{"train_examples": 39062, "input": "log_mel", "codebook_size": 256, "mask_prob": 0.08, "hidden_act": "gelu", "head_dim": 48, "bias": "all", "dropout": 0.1, "positions": "sincos", "beta1": 0.9}
Rows from block 9 of a small self-supervised audio encoder (BEST-RQ), named by matrix and row number. Rows with one number within an expert belong to one neuron, the router's apart. Each number is 500 + 40 x the weight over its row's rms, rounded and kept within 0 to 999. All counts start at 0. Numbers have three digits each. After the name is the row's rms in percent of the matrix's.
Before each expert's rows are labels from the 100 clips, of 14848, where the router gives the expert most weight on average: "responds to" is what is common among them; "loudest band" is the band of the loudest frequency at the time of the peak. Only what is clearly more common there than usual is listed. The data: synthesised imitations of 52 everyday sounds, one a clip. In brackets: how many of the 100, against the usual share in percent.
# router: slot weights (model.blocks.9.mlp.router.weight, 64x160), inputs 0-159
# up: expert up (model.blocks.9.mlp.up, 32x160x160), inputs 0-159
# down: expert down (model.blocks.9.mlp.down, 32x160x160, transposed), outputs 0-159

# expert 8
responds to: church bell (52 vs 1.9); signals (52 vs 11.7)
loudest band: 250 to 500 Hz (27 vs 10.1)
router.16 098:488446474532501486437441485574559552488457484464518455464484521566587517595480541492506570528537525527485508441469505596522515545497484524542451538533481522581525508532529446478499440576524489608537442468528506525503524499469462564553532484458526453535455507515522468521554528532583467546535517507407512543483553439452524487521524436510480488438487525476518507497474426462526526510508564553509548540587466501478494557461555429453500460550518501488455541509526521471497486535507517
router.17 103:490481477531516462474451488521526523437495510453538478487476505569623533579495569488502606508555539540485514421480521571527507543464468570500457526537530541565506493589541483488474440597545456621498472491492489503480513466520501552534517512485532456579508513561533503528535484471533503541532522484452466528493536443459479460564532485499463510405442541465481503494484407472545502502475548544505527559551517483492550486470552452478527502577486502549486528488529499496481514556523519
up.6 105:490514456495508488566508542404482488627460545496481438499541488513499491478503523450558475528468450421542478441497534401554474518512482472493576430543470505490492430542517541533479500493469475497526467500512487557527508460491528523486421554499451534509434532555460522524431520584484482507485490508499474469529438456485551450457499539522547557519465485554465423521481549497468535538476522502507481527445519459506502517526530598420557495528470454518456480432575447520534468481429449
down.6 104:477499503576476427525534509452494571485484489567522478542509575566542544446472466532514490531469565566453498533427479512487490457457432543550482594520417515480471472515517484484504516465511520505452426526505498538560510489483483548465484491507479495537422461556525420473411536482523462503517469502469556544529462501508377459469475489532505391518558537496488545507455565488459468502481477490478544539444554519497566514460508510508450493507489471469424477526588499505539518515456439
up.7 114:515483536461528576566475527461510454573433480548529462521447503474509494474541517501511506463462442431491402515563428429522484511551590542498556455543549453477448574426553564543521473506484512503503461428463510524529448459564493482431453444454521525510513555507488579557519535505438533566505448434503497451493444549480537526512542541456465511482519539476547517485540478478496514470513536529508522471527497531536496514556499528466466507507466553524533494484501512556492560459579584
down.7 112:552468477415511494516481488547464541464463460518490532508523501536522504403503530501533514499541535424553490476514467534462488526486432477519497516501556506517549448502521544492438529524495558514457518484401519503480550518488535469482519506519461510500478528493434595461536517471484466419504505448542498486508555447482468465521510469514542531525519526441482415520541517495524511539526480438485435472424541545550504563511466439604627453405520540542471477428474494566472586525510508
up.8 104:520487492482551497504564480561489521540545505479489453463415500468420457538496593481508479504487521512581461496551466511507559455492555399499538499525501494502482491422550510579460554463508549480498564497503507523525469472488610509428533458462453494481521593514466468425514493523505500476476506434458489506512527531445490558442549440528465536522519510396527426505544499434499512421555490479535498513496516515471466442590514512550505533553498445477494540436485442503477495454517520
down.8 105:490467557498503484532496540453544487469453578479549578486537461572466517445488520519471462538503574493473473441477488487454466464517513479492508571499518521533536480493468504497453563480559598477482486521491572470498438485478502435522539550472506554427455563479458525488499537553529493523450410524503466427466504574509494510447495588451524534439493478530450505548445493473450530503424449463539504545482537447554463511555422509428513471529564514498541470440519519410503474532550490
up.9 097:533515552467524498574487511542505514491540423522551461482477498511507528505564534549507543490485506501585524539509508515528532514486489484510547521535496550458548466361537555478521571509512558471474520512472544512553421567496574479513459482517533494423471494480507475422562475483502564476480431495459515510456574592493538601478464518494503491499515500511489468588433474485502541496478430486508501457577448565516465446538509524448459508519487448453443523509534518416567498456507532
down.9 089:499531487448444469558564492507513538474459523516499507430466492476419440586443415557464450431468599477528475471546497468456541515477472550580518564509476504491469398510507488487480466491501555450488515491540464504516533532564528540473416458460487507518487483538462517422472516510569500461426495535528552561517523482536477536552516577572495476459526485437560456472501462493447513460424497512572565490494495470455518435516467514483499506459517561508469473509456517497553507506509439
up.10 093:543535539418510464537533506484481470510531480492524463533481432501483510476563474552491483542458518434568489520487531535484547508501454514545510516527551510492476434436559526517473541507440559458509542514487526471518484641546565465475489487513505503402514492475443443505503517473491503502397543471465465545472521523527484570529509531559491451471540523453474422525568435532504478515498400481544507485490449547530501445532553480572533514534442472465509436410484444442491528472549517
down.10 100:542446479482477479539499500487534519494589546454473523504473545426507483481453443586472466485464563455469558520465485491504505455459459512573443574533521537535499474508523445513437502462525539467480486481582558514545493463536497574487525467480487507525435477444480503414463539457460581442515441501441535537573472499492484536471423546508526493535503552472514512461475555421499543491426507487547555568428486530523512502490413561461453481475461545458422471501548532470492518526503495
up.11 114:509548540535533478493505516467439528464502554578491541560492479545493485536531476527508442487482505456511496508477546474502413385509478528466533460465510447507495482542465575463558461476485503495426509616523531501469537490478509513537429519512465546511514534449506460435444459479540537497503553495539501486603442484536554482490436509505576520454575447489482499596585520517542514481494504548472429495466510467467528520522456530466523514498587511528567452531485454426549505437491478
down.11 126:471521532552438509548515576421499551539443518556474511514476541441511486450557455423509463539449488484556488561470559518440417515564534467531529478545464502540476570522500498556502503449458454482476576562500481534544507547508487527469515503490565504480427497487468418498481458554450498456514457451466493446532461489493492451478488482540559473500524475550542494559523497481464518554538478514453491567435491515461482533463460537451470508569480456443507507513548419462543583512474412
up.12 100:476516571557517508500463522470496539474516558510399570527494504551483526539479509535502373442470455440529536531488468549454532448589500484485573424452442462470467511484473517490522477458505523454490476516556458484553529582532487499480527477468529513502445535443498446513451523585543536457482472445466515463510457450554541476537420576507573448495485421481519524490553427550491461503554486516491478480449493575466491513503476546472486521484535493487525495508414514446474554473508512
down.12 104:471437565512523429511523476495481481413514506479535472496531522493483463477565481417446460489548483543570430563486506512466445457534541453563511529543553540476512501442525531476527510518476486512516514500510544505531511542541495497454582477553515549471472517475544553487477457481515479559561465453537479515491538492436498555496498439510494489529471554375500461543489462537449488433456461513562476564509466532497465525551466511536475545506524522509449651510493480531449504574502589
up.13 103:508552453500512569450578503486445499551413455527510456496465490453469445517407489539452458446461496494418352578482430473489483488562505513490502502481452496447477549480509485559491527473506502472497494594519466545467507471505487510452493494528489456482492448563500540496504441535562494497514525441497514482499426508467444462486492486541556533527478452557522513492516538473529419538522506551452545503429536430479451490483494498466463519450502521421491446486499445567498422524489449
down.13 108:480487513524553518520506522526503473537487516522411505545466491491524564444553488526514527523507499512531578521440547436537464502526468586474473418435540549590461530571519438542493416484485548556465477504487502461483511502410457457529474468541477453527452505491462530483523501522464499484481616559410449525535499529486533465501494488448502475490545534497501573419493544524493529498529537476548551495481544481466491448455554483514414573552485499493550473525472593551462474503554493
up.14 097:494513446488516478423502484515536477504568482518491454501510431451497464509467426520495505555470429461539484453554485475555553494511563518470541475475510394499379506442447513510546430492487505495524447440468494451481503457466509536525442471497493565507474498458555427540455529480482528513491532454443560498453535436463472520524494465454454480446554471489428444433483444534547537486472548453523434467577509548489502532487485533499594523490523503495577510491440505568458549540487508
down.14 100:484436507482464466478524489510527491427516497546456509465496503463505437509496416477467532422577463467493515498517498534492499495459518477475524526454513509525497580446538528553492489534565448477529474509512489509453500469527566441540422529526520547496485558467511587448514534445523554462525454484515451517491492556547528567517488558478451515575541511442445472590418513515466510595482433403496499546530563471578534482501453512522492513507473469494563571475493516529506518429596531

# expert 18
responds to: reverberation (68 vs 34.7); text has "reverberant" (68 vs 34.7); animals (51 vs 15.2); crickets (31 vs 1.9)
loudest band: 4000 to 8000 Hz (35 vs 12.6)
router.36 108:478539520569521424477493551509485473456527527452452530476453522565529566538471523511489496416556548477478543499454529498533458507514526554519473493616481492504475498540444572429466405619588470475502466530482490547512539575543520516442519526512511572534540476482505506547504499500552474467549469504471486508444501508489508532554483462509519474510491523423452540485471424526443518486447530510556441524542459435433531524558550520486502504555592540516493490541442517533487519487536514
router.37 087:469474502454458486538501500519609505501512501437544424498469452607522500494501534573526532454485461505596474472493431534526517539510455509547513519452561573495481456452447487462490532545469511532465504503480487533588561556521497567532427498512533528461502519520503486473458466531541530513461455482428503474495524492505568488498562532521519551497489535479539464598516508485478430496520523504412498508552519489478486506555500470493557555546588436518441518476458515446441491566582549
up.1 107:554455570491499473467479516505535430518443508514481482448504501578535551544484530513513517510506397468575494454497475433571455500527566500468584497530470456513583561474562508509533573511501479510489465480519522554510509439509465542545414547456488512511471528571517534492514510569455500570496492484485495514535449448494529477438511514493460472527520533540456491574416503427481509503482534536493480480557583495534479534488468524411448487582459459547461528478585538439485513450489497
down.1 110:548551500526466560429506529558526431538479494521464464497545532500510522559477537592553529484481527510513513451516567455545557564494479535481491467503502401481495538524544467519493512543481529508504491455430412473489477503566468557617432483454480566516459462499539528529469508500463521544517463533538534547522516481480492539480571532508475597612569516537503517532497570498495582516572474437502550484531491485545483522489543451449523480486447496444445505500464484506505518437511543
up.2 103:458522492487507517502437610522482572476552443467553518547471495470506495487527529464458447527469505432499415510479519459422441522471471452514444460440488541503503575510468502535573485504467521493446526457540503465520435499502531485528503550526475493506535572404446443459510490460472548499516475468598547504544546536564602576484506496507478490454495444485563517476513513521507522498499485535471457442430539536480525463565513501569518493510481574535477422515453498503592531506529494
down.2 103:436494518515541505548525561490547527535452496477461533529543582553525558482429456473459529534498507502495539543430575514493479459501530486495455467502472508529459501518605514520522495465472535460529517470524583528569578489503466501613496473506473572518460481503458433514588490480457447503501490551539439515449463472488445484397508537497532489551534507523473526434483522547471419524515480382535482562450458454467541514522498492539529514538423498542451483488479515496552508526465493
up.3 103:550503590398480486505486451476525481507481481512459482517463489500523561581520451486491537561500519522477441535548496451434491591449518535485446498513531512535568556502531510540510564573481512556462486414479477488528470453543455506545518509456519465591473529520522521457515497467440552548537528475490493532551432510540514603434561483452458520472534504535475525561472482462481525501553539536552543525531531483483507494415426485514521435557495474571496527518593494543478516468519522
down.3 111:500406501422534513405476514512523475498566441518490422512497442520542481477499507567512517511481524457452485454558551530531523536551492475467511492460496456499542517472475556486455566463477538530501484482472530426500522510489435539531489490402492494505576451471571514584563528441578411535477581453515536485550467431475527520497551528545493529482501507515534520513518500468552578432483481475429528460480553555604521493508521455499508436502486535523456517471508488508473458499552539
up.4 105:513537531465529461433575583450441464498509485593510519525590474513466524496565475564470571523451512489504494513473491526559513527517499462537485524473495544498561460514469491453545515454462496489510521500507504517432538467459485468590499499460555483435536446527543507509584457407486433525532530523568590485515508506428452502478488500512536542432470463573515542547533526494531435507493446503407515520494534486498444493429459440561471445479459524502487551469540517492550457470511446
down.4 110:486556451478437498508476421548571498535548552493514515550514540460467493505469474496479543510478473470444509466512469545523561542530498506529548500492471489496435441474524478499497450446420530507523486466521428484491456583535462514575514476589588511445488542488488509537483535555505460422517431485520530457454537521458543475528461516558463444534465496478460477423589474499432519477559476475476503471586484575512470435517530558531505559428502545516461450511430509570475492490545505
up.5 083:503481502491507505541439521532614481573428443501492494558482521530495522459498495418426498533488417487460474535546463523548492552502517514420506444528540521475473555489509519517486496496495522496451484443403514550558455504477493559455433480533530508542512570501411490514575552474479518530515500463553516518520497564519553503532438497461430463496490457548569515503519481522519524458521534562521589425492515440462435543528553445434512452494438509465451481486495479481492500533497586
down.5 076:463498509490539579469450455510442574508494466509485483481514466534461524459487498548484553502477405468493539477485459495517541579504417508543573503470512449502575457497510508497467530569434489442438511442554510493570497556469420521486407458543523493489481471507526441511485502573508499454484471530472440480521450470576445543520471509496502429464559507540494463537519486521485519528550424483520522439595490532511504529506416579452441542558540492458461513522511483491526460462491427
up.6 104:507570560480394488577467489491491446588483466490476479490550558538457483466435524418476535546491444510525530487573496486512469526514575519467508519484557498515520500428597505517483524516532536530470492526472545553534476514533538480550502508548580519495463590490493627465498498520450556551501453518499518516497490530500534553482505495479420502565507508535508519586447524481560518513461474530557507433532494513544457578470512529453448532441479572488506504484563538525516469529486546
down.6 116:544530476511447562444458453550475539522508536530489487472518477523515512434464483515517553521412435524459511514451480493484508566480498541437499519459437456429476469485501537524504451433497475460539461515473410496455568527506451488517473435517504508440470481478518485553490538594536488434467401405504498489483483504447548494437515536519475542503534484527400510472503511587473547490506515468473554488578526526569459499526541489437529492527556511450457490537515450498461425444569475
up.7 103:530486590431540540570497498425459507537486504533549450492460474556542533505546479503518505583384530459553501526616485441531514530479496505473441519538547533487543480539651468494513509500500518511465454470481498479493556470577511509495448520488523469478469499476453501481516496555456489538468476518535532471555485464500524484449481517516509521507474448558513504621476519485572428471537442504513507486464548532501466478527455471485474494510435451454472533448532467425505432506541474
down.7 111:490476534479446454498462535507498514475487525518476525475561513524530534503511448505534495489519434421557500449591575501455543523472514502475521467587501511486491500429407551472525455561523495499498530542413434496553520503499460500566481499558503541466485535524532540484520442480597415469470484498521534466491466457554517538508492457468486563541502457546476447506450444538514472564544523457467423539550501535505518505470486496508595471507606477492559566503461477524497539560449583
up.8 096:534530492563545562500505517549510486527519470508490472560488499505487477464526569515452513509495476525503545500491395461520425480551517516493547511514511564417512542496579433520571482516480519507483484522521466504506457392510515529519497444515536532540509534515512413504532544402461589505584531480545442522475482565483521501535552498510529503465471502513529467543550523422501487473530596524484514579501486447485417552494486510467549473435477437508453487483601517587482475501447486
down.8 096:506487501571537559484523426532474487536495427459574465518485491554477478470572552478448506499467450565487476476498419518506428511499567565460485458442500497456491487464491550487460550524531504439511501493505476533541490496434557530444418468557496477478511537521467489486562484506535576527484411475555523507453558491500476537512529504509471427493556426516515454472562449518449571453510571522559475402482498484482406484498469566506509505538518489455490468457560427500449503502470467
up.9 100:495468490495519504476525546450443503449597503472536510527475476510505498483541521592510461494523578493523501497503492556442543478512420380495508522414492560481482473436507423504469521484514530480492512511565586504547480529507496511512575509449476449427547473524469557521514466338554482498518561506501469458483590544502479483515430531553519490454444518458532517530540489487573468476483463458444517450468523515475470456451510548459474469484451487438531504468479483494495466533461519
down.9 095:498461518453469523477504473494539537494565489540503529537514549515532435540505424419487551451509459458561533461478473416524510593467464519472541519500507504528492510504542468513501457519492450489493486467471425491532428502556488521555492486497525435534486528427500504532492544499462556529542498457485507515518447471517568548474528446448454578516533507487452456532514504517401522571448474472451461514653471479522493451516478506541531559542530514517418540536492577519447542515578532

# expert 0
responds to: muffled (low-pass) (56 vs 11.7); nature (41 vs 13.7); stream (28 vs 1.8)
loudest band: 500 to 1000 Hz (40 vs 14.6); 1000 to 2000 Hz (31 vs 12.2)
router.0 104:540519464478556514436439473471431495451571490455535471412416400439521487536516461529473460455514501542528520521506456523462524493569468492577527525484556494504489498528500435430524506519518524510490487497573519490539483544517486535434588551492470484531533453580499520568540463519537511504520567515509533500533530463431524497577488465521502529467471538431502537423548512492496478464491454491443516519523544611471478530465444557617434477474511506468489507491480484563498535485500485
router.1 099:471468434500554485421513504574431551446537476441563503477489417445510527474572517522469490450489465504530499482553466576494536433556473500549531519465548454512491469561501470464505503522443522543509508454518566489564512532481460515404538538504458509548548469503512507569528494499515459527469553538534494556542532450442491510601493491549519523444528527467500548425576498517482468537514434489437497467482542579518483528548497527613455474505494506524494466431490499567492541484513477
up.0 111:454427488531497514489562490524539547495491478541502473551496531528508546486482500509531532525502501449592482487489489443573422532500471516499486493519495559536519432524497519536469426517593470558526484438502563537519523483564507520499496467493573463528510502487457507489411484546452518515504506488584490575479472452554478495457506572534558493516533505501475469517391538459506548552454494443462504559520493422456524490448531472399605456529561515499484548543585510463481493546505551
down.0 131:445457520499602486514532483487456486570462486610441468477537562535501519550527520488519558444476477480510539519456459490561423562479469528487469512473470518544506419502520487525411442496500469494465511517462433527481474476536600511504461405509519482487456506517422450487415501476501485481461532427473516579485539532512448520553530538534450475494501506507472466494438490491505570539460479500574478525503526447465513435449499515451487524495518465590492481525500508553493520611461513
up.1 103:404438513500442555491527441526552546451453527541526469524468507511550429492531532547534521520508553462509488530486491513555509481460528527435494534518466495489477526449552484467447497578551525472577483530407520516452519507572562553494442453514521537446539529467523467476421471453501501544484476480469560443481480426518505542466462519484551484464566497460499475516451489444509401489500486456475560511601579413448531489516520436496536518532483542542500475457472482473517510513537567
down.1 105:548508511491465436576479549464437509385454468495461490478505514529521510516470516512485575544516514486506544521528510476528496529429489491519451517474476560437510456420468509474536592472514470394522478543495469519552481529571482508606514475536419505483526443527503498516517485557482467460563483478517560452585488517502532533488498547511491479543522450556513506514565566528513438461509554559581521445496506483454436492523532540564497446489506515521496606506488472479556482452444491
up.2 107:512483479571539521472545515478511522532529557510458572528539514519462435534414544461545583520509512493466447500468532504499482444434488563434497451527456494503533447487441473536579481513525503510462516485479522534491508506462493544576495572503517431557518570521487490470548524503377482517523496508521484520461464470480553494410521497469546517552472428433506540506494508453516501488437523519498474503469505456483509497523447493474462520501520474490444504529519469328517390544494459
down.2 099:536490491495513497522494521520529504399451529471444473478571467480518485421568544511476491484467600508529527491448543512478463457466441526509440467532467495471523437459545487530495571502526483415463464465541532558456539470469539474510473469468481546545542486475431543475509444481461467498530463489578508501545472526485568488441545572498534527465489419455468440567424595465514574447429524517460509498480489509483566501562439446550551518513472481541503542521531509532542459546509501
up.3 098:460457472447493480530429474524522456518558503545513461518478544482578444533530458477532443535454557521529471491483532479437485540445494496505490526525460509443496502467561530584456445508511513451544510501506420516476515477558591499479467474433538471495507473483477451485466564505460489537446445453479488482556552500513556475470514510519485578436525592494484465509541498486515498480489501579585523589502546485538542455591518489453490616504422539524507510434533470482567536461478519
down.3 100:519553547500500507566431488464494565435484495407466545504430498465504495398553535591499499494570533512437538469515572482436483487494480497566465472446498480541521519471479527491495493525486524538537541489511540524463500462511469472560585517535450546519427529513435555456539501483430451467544528575449500441536499454498540495516430470476587452474550575515494523475521538541491498502480490483510538532515419514452492531461529504501364503542496519515526540519499460496543510468553511
up.4 096:529542471523541489525484562475460500525546513514496517524589488511498507476502456540556580487472449514467496419511531431596509506533484481517497429523467455450504434532469495468482530477500508538504466557402492513478477495451577507532462515608445432498435526567480483520427501482507484468448505511547495468504462509550554536499531506489499532474510440552418429495461434541529508586572538496520433593548465510516532550549506542483549512532512469544540450494491465525514506586526515
down.4 094:467518478519494449398467495562507518474498493477469462468486532473524551469539511514462526506580411528497466523501459507410544470510563524554551574550537536463503558505451500485470558522529502491463541508469536537544514551482477473531586516434507600493589477458595511445504476447514515528526548481483442483448519570529475503530478478422498502543431496432546487587454462505446517499487438450494484493561547529524485514498483486455496477520523485506463506526486475430430544523413520
up.5 100:498585502536497604503503531495516501508452544546492531510526499483463523438543467504438517514476413509490471535535490485527492492561545513512490499570515468541480546436458549529517518479436435502555461528439445571501545498481548462520448446583553508542512492448501536518468491478513570548576461473566521503481501473471489540520459548437491491552538467531395499482526518532488390593509543457555492504531472447433485523457532520462550506500480426513546472573526451534499462551478500
down.5 103:539535515509494451471575486509508457487478478497512522440479416493527539500531426531507481439543526441475481521506467492486512580524472474452531539467482536458503517558488538445506561558525521473499511483484555510528522579504509440477482551524529589517529472567559433431518474469534517375501451469459557486509528499486540537507526485532450573493551499467552480530499499520480546500537574572515531490476445451588571456476452422486494498467521516418484527447457522525560546425543521
up.6 105:489471469450482495555555507454490470549497519497485465483516534500495470522484501435578522523431544488608451491463501510490526530430483531496491530480470510545505406487604470573455553538441493463550504481478483486468479494561568486523431462445466491448499514476472434462506528506373528537488515462504503564526479492488502510460543592519450539543438484509497443507539539452547504462459459454464529480501482472539552423512533487516494514495400520513472534432499561453485430568503483
down.6 104:476422472503494508506457514508558566538513527496456505472496519522582470486502521453493506464485536553506448460500475543441442471477511513510440479484541527501449502451477560516442530498528436521498441511463470536476484421508519538513536466552501423505471540451449550489454477474472468471539523452548492509486484508361521496510501549473481497447496510522579513500509530497450537529483548499475512575571415472474505586513574481427514511571589499499456452516575438495494515600581520
up.7 105:495491502499505499495450497508520432504516501492546512623604506526501496493472511455450615572489473544512488428546547456544457505506530508498547441501545477558485502533564506483465358523440474561502538474510532510518510402487467507559532553517503446505529530460522535485564560470461443593508541504510497540515520453512515479513526469422397509454451530416512560505458481504480495418493552483485449516524547493477510563538518485528490512512502542505494511531499559478499525498476487
down.7 100:524565546562501499532537478473478477518483547545500541561487480523489521501458463571436494462517529498487524501520482535468512503451468546503556549587480516473497470491449506501464571467568531462465461587540412472479521563523542474463448487538510512496438450446461447495488512537472552455495470497567531476465456579528513510478393539540554500559485461577565480525539503500553498514557502465501504491488448493412521438534479551502533553470461494411528486536517498397504439516532437
up.8 103:455465470587517576540551543479475463524482498477447486519484458546603493557511558569625562545512506459565503493446444475578463480523435500484441487526485548503547420534485461490451513508526516502539492552508550503422502497475538517570474492515454503506524524505449458570419508481480482515470499549507495560492518487542508526496555525501488477535507468501500424526505573493525459569489550451468507465584493420492488566483489495511551480512506469490505466493524537479545520589414488
down.8 101:474424563478589470525472466521455483493466491516547528470540497518469497587544500474461540507524533522470508535419537481511524412493494508451523478536539503524507517531528486473520523587533506531467592496477545473523508464505484505434580510551533517531492446504500557479565547512479531463480507476482509508588515510504493453544548418460512422505459506481500511522460460461544498459466479479546418492346529522560519486518466530541431478471482524465526515484478507591471574513401491

# expert 13
responds to: thin (high-pass) (46 vs 11.9); nature (41 vs 13.7); rain (29 vs 2)
loudest band: 2000 to 4000 Hz (42 vs 9.2)
router.26 110:502513559483456575465584490391485492496462413541490463449427461462474523516483517507475554509473548542474566490467460494489529542562519548558466525574564584555500458595483535460522454502527501478487490502499401525541537489532569506498482443531594489499494481478483567484530526550491482460537524526468474491507487498443525508518454488472542524492431481469581531484481468488543523527512498567519537481547491486386454467472472486582511506488556504495479467538456563552522505550527512
router.27 099:504552442554506504475480500498454423510512525496514487485534548616582497562500531616536559478490516516509542483475502529555498479506585561492554563550463488475527447464543520457512458517517533546544410547424460517470541496495541478531485485541514480554533560599559467454511504544538531486505483466475553576465508460448514482508527559580454549533482537476453500487550438466517453497541469472493497520538478532465536499507529551529464533537480488463437521489560535520432439527473528
up.0 090:571574520483429488474479519520519567480515497541484503492485500541551533542490574492490529537516512487489459522485497532513503515483510488429494488460475518555560505452555534514470480519544510562476497549409487575454487592469475557485506493552530455472479526484512537470565499452479515489507469470477487560546422445461442533466523509405494422516539522528389523585458420496484449516456495443512525514555559441467503547445508447477543450566555491509549523468514491414493464459543545
down.0 084:544471487464592490412496440529514503519441467481532437515490534441507543467565447447537489509463479444545512500522510499515527494461489559523494514576526447505510478518520571458513493475487490481512561426491451507474550435418445530416508406431497480561512501481488529554450498441529507529466553487504501539501531566519503569477473529485473525482468442542508483492405504571497561480477451502491449529494489514533530512492543500463557484477440540494491502403448544622475471478548467
up.1 099:496492494481593554499464427503518541470494471445558505548443529548535486482522489519438534492559461483565490559512462468495391504515487454553459527446491532467475554501556494542558542499437484468437489467492558558535400523558498558536536471511489419569521489462478487427507469456445579536566526452475520549550529476477496529510515567535472477537427526468480487525551588439522454503477473516474477522510470540519416483488523472529510517483464514509444506544577552534501487480523477
down.1 097:456494424509485490474488434562477568497557545493508467524494530492514531499434485532534533454466531543532478408458558475500487485450471505525407507439426502534436476492528462501495513526554421446507465506498479538506564553480478537484461483533450534520479496566484504502447525565465471467520476468535450509508599519473483463510546576550511481453585474466411445472528463493430567493479561489499529559516439424484528571537520534549535535547536488475447423496457519545468515478521497
up.2 100:467502475480532455509498514571551476479479505500621532569543502536500441447553529535501512480536529520538483420488556476451541496487515498574480447542527521532452510486464467472475572494531465461420514542472515499516520470429545489478461508544502550537583530510434461543482523462454461527491468488522480456520512527531558471484497529440514526477533565497491429582462473467484438534522545489532415537488574518576479448484536508508579537602457491502559502444489520446430499519442533
down.2 097:524488482498451439468419485528483489501563454547511499473517504472516549471541506544515440481534462484555518504507555400516549511496525509496475577456559455512503579523518539489520471562536404490511515512479513448471489506542490539464509473449519549579494498384551520488546553475557470557456411478477524501524511443557523472547450443449457579473450487444551567460496475490551519546521510494483521498607565482523551524489498420492506480537545449520494527541495476474478511431533526
up.3 101:482390462516448523517462518472498446483441497528508434495525469489527501498489525500582433546492513523457494460474519539480510497519468557402558527592429457525436514478483486507377470532449499495525502548499481529525484541501424564507544498417478443477481513494454487509491574498509487452450436507469465533546535477531562477494490516485533396485581561538494460458508505563434553520488560466518522531545490485525528491507540481456432537451535529472512420495479483530476530518432535
down.3 101:576488476477505415451557579506447519499555437539424509520517515433494393504485490508428468461502525498543421588521429470510489454547527463516400531492454561459506507473537469554527530454550464489469440537483507460488499450531518528516513513570457526478465476453549486449505480462479497534532507443503482465545458469463446545500556560492471535560515478450490514543501558489499479502418462582543552486436495435513497470521499482477488542519469415505467515503553582481522499493495503
up.4 097:536468485447610472500506477458436583481488559517507492512486539498570460525552549482558526485522510476628450453499469435421486542493514407464455434441496518486495515512546482481440598502484499472480494515436503499497475551496535531458446494462466497470503484485492542484440460500491444515421454460591550471508549539491489486474600557524449525472521490471525493512556538505484524551469431468480469443473533509551491504543465428504503553539545520520515503425460481483528543534521526
down.4 094:494552540425484489467485505478492471428507526492519412511491554469522511474481474603446526506506557453501566408570504524482512542526512505536535548488515528571527490447533540502487516616516486553449441485547530529451579494563441478473467509505516524517537515516567548476497471477481470619494480506481499537534480502549533529552505486494455471532533589484531490499441457448467472513466473424531532493543480507469577562547499487561541515465508514516484514450522471602455520494545564
up.5 097:456522446527497517540435441466535487547532525513483508558517507501473537540422455493447494495484443530503515490560492447501432475571450524506514483538497454577375488463509463520446416484469550516523493458483504561535429624524517528459541468543518489507461539491525511510467529512446532504495502579478494491486515488559500495524423540475509443534469477469501447456554484537439461495479573475476541486520510429452478579483559554495536512473513612478505404518513497510476541469511533
down.5 096:561406452480478510582545519542499500532505489467515460519502520509563481422525490462458485473536488474498464528557506506493469496530579442506463524472550590441518553477484513499506545427517495543529469466521531505522473405497543443484554515514497560469519509445457523496543505452477475499482415510587457455447456492497395527475481529529456562461533492486481476528404571476500484506490522492530490545464521460547545506468475389516520459534529439466531539514593547458546477433503486
up.6 106:438513459513544468544380524512518463565498522473512551567566484475511504476522428507468467474505405490486481522505537421469465483501486483500540527525516487514474484530485519473515526438426472499556483435498524468505432452586459486439548542548491485568450486481478503519496503505488557501446460565467455557491477536545428436567426528496513480543457500453470550458479467555437477587494466469474519515550446498526519518473472504529503552491478534543441504496535594526453567414522492
down.6 112:527491495425426542557514518524507411534536549446494473400453392527547565532508531428513525465502507463493461539522437484547476483520438477529568461482525524453437476478487482541462445529485520509399445485553516452525459464496578421461465557408508477520526560463474578465433535533423490488451504518471494429461495491487508461481490529544473504470473599442483497526485491489535486456519480529476556483473532521478474487542484510467518552486444478488518473452508520479506528492519552
up.7 102:488503475458448481518498487464555481528471528560527437503513515496490488448538470571527532506467473453499450440534539490540474509423507537516427451538427468466496450405488574551523481460466430472538531514481488532481470553553444528533428501510531470545529515471503529458481540503494487565512466500447564561578476493523552468434498446505472527499587512544424432521426492535538473607471562475524434557520453553571496470447503430498506502529462531463507498484530492516488460467540531
down.7 101:519486536453559508513433412541484524455546476512511486410429414469500561575480516493504544474468473452469490515468440510570491501520512548539551497506496425496423486467535478467496480546451402451427528520557463499489468561508539488494482526428540542482532512498513494500443580520523493401460503497490477491564531499490563501541463445514499479490509487486493527474545513523438521474520409513503559426515515539523519508495496466516501583556480520535484599519409479547511559459533482
up.8 103:498446460450502508503532472568502521502501483483558486492476473481504388468505509465521444530524550467491453456554504506481529497522570493422433503586459510543455516520498476513467464549551489499484493528498491467464524484399455529432528563519499538508536521577465469523484507434532438496472457479440450495478510528482460528514540487516462500539530510511512446520444400508466584459498608529511460508479501490507516491494524427479528509548461519461590454404480493492475478488425628
down.8 104:447482427513437462494457472522484469475501401457510518501607481554525466531527482502492500495537489454519466510501575422500525495464477511577494500489540557476541525494578517525522491578531505509525421489485535506561505507523466568502476556459431580599454474466514521513508529494510559541521449513585467458458487474551524546461516481516502508471502518456589457547458485512490518472487582491454511554462561470500545610522549449529579487504531500458492440506490572472475498509474537